From a checkpoint of a small image autoencoder.
Training: soap at rate 0.0021, 14800 steps, batches of 128.
Data: trained on drawn small creatures on textured ground, 50862 training examples, 37.2 epochs.
Rows from block 4 of the encoder of a small image autoencoder, named by matrix and row number. Rows with one number belong to one neuron. Each number is 128 + 24 x the weight over its row's rms, rounded and kept within 0 to 255. All counts start at 0. Numbers have three digits each.
After each neuron's rows are labels from the 100 images, of 14976, where the neuron reaches its highest value: "peak on" is the class under the peak; "colour at peak" is the nearest of a few named colours to the mean colour under the peak. Only what is clearly more common there than usual is listed. The data: drawn small creatures on textured ground. In brackets: how many of the 100, against the usual share in percent.
# fc1: MLP up (encoder.blocks.4.mlp.fc1.weight, 96x48), inputs 0-47
# fc2: MLP down (encoder.blocks.4.mlp.fc2.weight, 48x96, transposed), outputs 0-47

fc1.5:106134076116117130167124130170153148174162169110168118091118169144115112144148126105136106167145111137146126146122109173145133155104149116128126
fc2.5:134143065141122157156112122136132155130121189129146120103112158134152128133112076099146099176131107133150096130144124117140154174132115115157118
peak on: body (42 vs 12)
colour at peak: blue (41 vs 0.9)

fc1.79:167102117204119116154118159083124142147088133113103136168106101118131119151148150121147182108130128113120154114109146096107126114118130147133119
fc2.79:161150115176159151121114128143168099077093116099133113158139127147148157145146096113109134143132144080164155109143153102097141146128155131141115
peak on: limb or head (31 vs 2.2)
colour at peak: grey (53 vs 22.2)

fc1.47:132136141070118131160125149132130163078145108122144132138147146137134103144099096146095133137159162168113142125123120142086077163141090104128109
fc2.47:123128121139119100111081116151131120177139142162107134143106109150099125103147151136148090109068125086157110134135119089138163131098149150135164
peak on: body (31 vs 12)
colour at peak: white (50 vs 11); pink (44 vs 16.5)

fc1.33:080157128156143128089120129129128118117146145120124123096120087127176129162133117149105077144153152110141132103125089150112150089163161110098150
fc2.33:102143169123110115119134133139152120135133091143171156185158147143165140128151097118141096118137105133182085135100137153151146150148104122157118
peak on: body (32 vs 12)
colour at peak: grey (68 vs 22.2)

fc1.38:107133097107107118148119111157121165125119156135120174107130129182129127126095102170078155114116120120141189120112120098143150115169140134152118
fc2.38:148118158163151146110135125102149111140157109117157095141091128099139132131163140088174114142125146136101064110136144153112101107093089135116140
peak on: body (31 vs 12)
colour at peak: brown (82 vs 27.1)

fc1.71:162143128171091096113150140124103132117105082130182110132151141104109135160184121122124183140091121112102121149143126141133133092107134135137137
fc2.71:123148108116131180150104114129139153185188160134116115142127126131107142083103105121127145150145136115107135159135140159170120153139177117112111
peak on: body (68 vs 12)
colour at peak: blue (55 vs 0.9)

fc1.51:138149070166136151155145129126113203141147146149132149145170139111159136137093136108120128167152153144095136156140142151118110112102109127113118
fc2.51:090090151136148111081101131154126075104113110130133136113108089137128162136131116127110117111080096121167111095082089116146123125144129119155121
peak on: body (71 vs 12)
colour at peak: grey (52 vs 22.2)

fc1.27:146126127117163132174112159136109084170092126135104083124138168120172088142090130180113142114122138153124097138136123104132122115143115111123099
fc2.27:129139138131088121090148095100144174097144140117159165149110087138077160115172128090140132145126129077128170129132126143119139138121145134142149
peak on: body (51 vs 12)
colour at peak: blue (32 vs 0.9)

fc1.16:112111187143143133139130102116137106150140114092097102120144172118122144153116158177125177126158155094130160110142130112108136109158152143107094
fc2.16:120142170158142150119182093144152114133082118107109138104140180144155129157109129120106125123150130107155169120130146174126115156172126116144111
peak on: limb or head (29 vs 2.2)
colour at peak: brown (61 vs 27.1)

fc1.19:115169113114113132158116134160147146130116130103141144141161117153102142158105138115076128172113135118108110099173152153167102125097105106086099
fc2.19:177114089100112106139110111160139104131076133099130123133138118155154091174110111150121114140160160105146101152120121155118134129116154159117081
peak on: body (31 vs 12)
colour at peak: grey (52 vs 22.2)

fc1.21:088133126138156107099089110143125092110162143140105131118162129139115134142087135108108181132134088146119103146082085130159123149142119122094093
fc2.21:136140140143085141141118129139142125105062101125143102130144156097114158109123140122150109126134119136058092111130120113077135086141125160133158
peak on: limb or head (43 vs 2.2); body (36 vs 12)
colour at peak: pink (47 vs 16.5)

fc1.69:136132106171125100143125179133149153146142142114118151065118100125093128123126099091140131139171126153124084144103106100152150137124111118097163
fc2.69:106168127140084126132125131126134147152151104166127153105118137110090171138168109139122067120108137104144157106119108086105103132145136098106159
peak on: body (33 vs 12)
colour at peak: green (28 vs 2.9)

fc1.7:135153089148124116157129149180121096115127131149134138133060102151147179143140129122088132115134141118133113107104111129149108125110154105068120
fc2.7:105097175104144140105121106077125136121151126120127109115171144109118095136115168153161118161109107145122123127139125126114160125174087152179137
peak on: body (31 vs 12)
colour at peak: black (37 vs 17.2)

fc1.63:118107137149101138142123132106132119122070155119078141082107091142095153155122109146133102153142155114141116110156139123152145115104185145152158
fc2.63:125175120108132148135149099115158126116167088132159141144135108155118084103141166114129145146106086073146125137119142105157141167136118134086135
peak on: body (37 vs 12)
colour at peak: grey (72 vs 22.2)

fc1.24:103125159124124102076127118142106121115194088116091110129120135106112154155149159099142120160126127080133152129188122122130135142143125115124156
fc2.24:123131183120130102090105111134101135104183097123119106149135120105126161156152166121119106167112110097132144143172119115124122145158086104125154
peak on: body (68 vs 12)
colour at peak: blue (43 vs 0.9)

fc1.55:111121090126175098117148122091117172119096127112127095150097144153102151148125094151080101088123100142088147115109135120108149107119154107119121
fc2.55:130123207138109141095114118169129120134105086156128131144161109116121109088151181147110150097093119119118159096126120136130104129117139132103133
peak on: body (54 vs 12)
colour at peak: green (38 vs 2.9)

fc1.2:148149149176106088102107132113117085136135125124131116141099144125111152106163163149169171131088135111166097129130101162108160142113122140108103
fc2.2:108143146114122154146136162121139167110099104177147130110139125138144127136139084057103126113134083122122187126128132109128112128157140107128168
peak on: body (38 vs 12)
colour at peak: grey (58 vs 22.2); blue (34 vs 0.9)

fc1.20:147147124127130140106123091123122129133167118156162117145186141152134124121144118129093132152080114086137157091168151118167079105119128151147146
fc2.20:168138120125125110110131079121113104146165110150166112133173122146124122117149122139098148144084127079152163098147134103173105091118118129157128
peak on: body (79 vs 12)
colour at peak: blue (50 vs 0.9)

fc1.1:132110114117151098115135115166131131131171095120117117111071150156158162132152113116099138128131093095123172156124172129139131138125089128079146
fc2.1:144138123113102112164141118094125115142065135157114134107165136124144120190113106134117095155138116154182099122116140156103120120149146116171134
peak on: body (78 vs 12)
colour at peak: green (79 vs 2.9)

fc1.0:111122140117157207168140130136181155153159093114159139149129128152130147125120133125118142114090129121125090149125150115124131155099087095126132
fc2.0:170094132149118076079090157134081127081073151124119121114138116096129128152144116122117137126140122126110176114144100122113115105140136143112112
peak on: body (92 vs 12)
colour at peak: blue (86 vs 0.9)

fc1.57:121094188085127138079097117146162094147133079172124109112122094093144132145104157098136135123118129123157148133133117127105107131113150119105140
fc2.57:138155071144116130176135151116115139131141171108149113103114154144104110120130056119148117158130120127114100133119129131160187130145117163125126
peak on: body (30 vs 12)
colour at peak: white (51 vs 11)

fc1.46:150076106176116143130101154153153187135171147128122174118139154142128128121148110129118151114111174105121150122127151123125106141075110125129141
fc2.46:111174170095132106147159122110111129141098114128130097146150134104111106162135126149156128085145120190114084128133110119113155129178122156137121
peak on: body (70 vs 12)
colour at peak: white (64 vs 11)

fc1.68:124139150170112098094134140101127111194128104100098148114160155068127111147128157131141148117095140123129108131140176162159138134115134134143135
fc2.68:123158156125070068124103140089101121147133119099138129098112105088125122149157130149152137132075154143104101124146149099123134125108133152155143
peak on: body (43 vs 12)
colour at peak: brown (68 vs 27.1)

fc1.15:141146114136159102108100126119150133141133127159103122090113103133147139182077104079103146157117103137140126142105112110090097140122140116089170
fc2.15:128110159104113129141088110139120141151111105161166111138141116150136157147138123152124179146128106153135106102098163066136077097116102126108121
peak on: body (38 vs 12)
colour at peak: blue (29 vs 0.9)

fc1.29:127124112099129171111133138148148118089113130164117158096118142133140148156151161136124151141094090101105139085147097135117129147146130129087061
fc2.29:143105103125133145129098140135111129170187115078155142123165126111085130118127124145148157085135168154119119146168123126153143100111107168138148
peak on: body (52 vs 12)
colour at peak: blue (25 vs 0.9)

fc1.50:117120131092087143136153157099143098108107090130112186148145139101116128148145112138137117123097126148182097074123131125131106153096161116122109
fc2.50:116114111109142145112119145114167105149141103164135155136116101113098188128144086143168112164137145133159101155070149121114111139107156141142123
peak on: body (39 vs 12)
colour at peak: green (28 vs 2.9)

fc1.76:138115141125095152136139106123135145129103148115112124112123123136092107132129125104139145131183111120112197098106182134187170153122128106121154
fc2.76:117105125115152121112152101126130127114099152107116149082081125162124101140153152122134178144122148125086190085123161134123150100115127148124156
peak on: body (72 vs 12)
colour at peak: blue (68 vs 0.9)

fc1.91:127127121145144146151118125157128180133131107144125158153166103115167141168081137069107128091132144166138143167131124100099103127116151108127144
fc2.91:121111169151132124105143106146153109107164080147133111118132107148178162111112173131073138141116146107135169126115128157112098112092153110116126
peak on: body (96 vs 12)
colour at peak: blue (63 vs 0.9)

fc1.36:144148121122095138147117129149156109163150115091113150112131142101123108163139134077148170154102145096110123182125103147106087160107146122118158
fc2.36:153118097123107144130112099118133141149160143102109139112098106100099065151192143129123143142087161095134126167115143132106117140091129138124147
peak on: limb or head (72 vs 2.2)
colour at peak: black (60 vs 17.2)

fc1.31:133112135164130101132105167092129152117099143104097109139152090143142158138099158107109145151107122104131122120123100115054144127164170139152128
fc2.31:138133145105142143123145103152109110155174097147158123152098145114114092105144117136160151109127159163118120118123152100174085117096073114149118
peak on: body (60 vs 12); limb or head (29 vs 2.2)
colour at peak: black (70 vs 17.2)

fc1.80:142068097102127180154099173150153119139129118124117142121137154096079151092124123123143167112129131128086150161115129137128139099129137112108102
fc2.80:098197141154099116157109105125131108093102136160113096166119113116139142150142155129112117151121086098132091153135149090101114138125142134109158
peak on: body (35 vs 12)
colour at peak: pink (38 vs 16.5); blue (29 vs 0.9)

fc1.32:124192194144097145103135131166123085095112133116115151109150112121137102117142129107119083157154124107135132122127143116152146165112125129088134
fc2.32:128102078125126124151100121097094160110133092094106107153082123117138161114108113124099156121107137158106114133123131114101099080111106152172126
peak on: body (99 vs 12)
colour at peak: purple (64 vs 0.7)

fc1.92:094121143125143107152076171156118119172113158099135154152112132131108117111120098165124131119136170156166140156112127133072147098140123103120112
fc2.92:149122112148144172105173102107131142076142091144146132124143109140157140131127158080138149138119074111101120100146114113181125150120139142155133
peak on: body (97 vs 12)
colour at peak: blue (99 vs 0.9)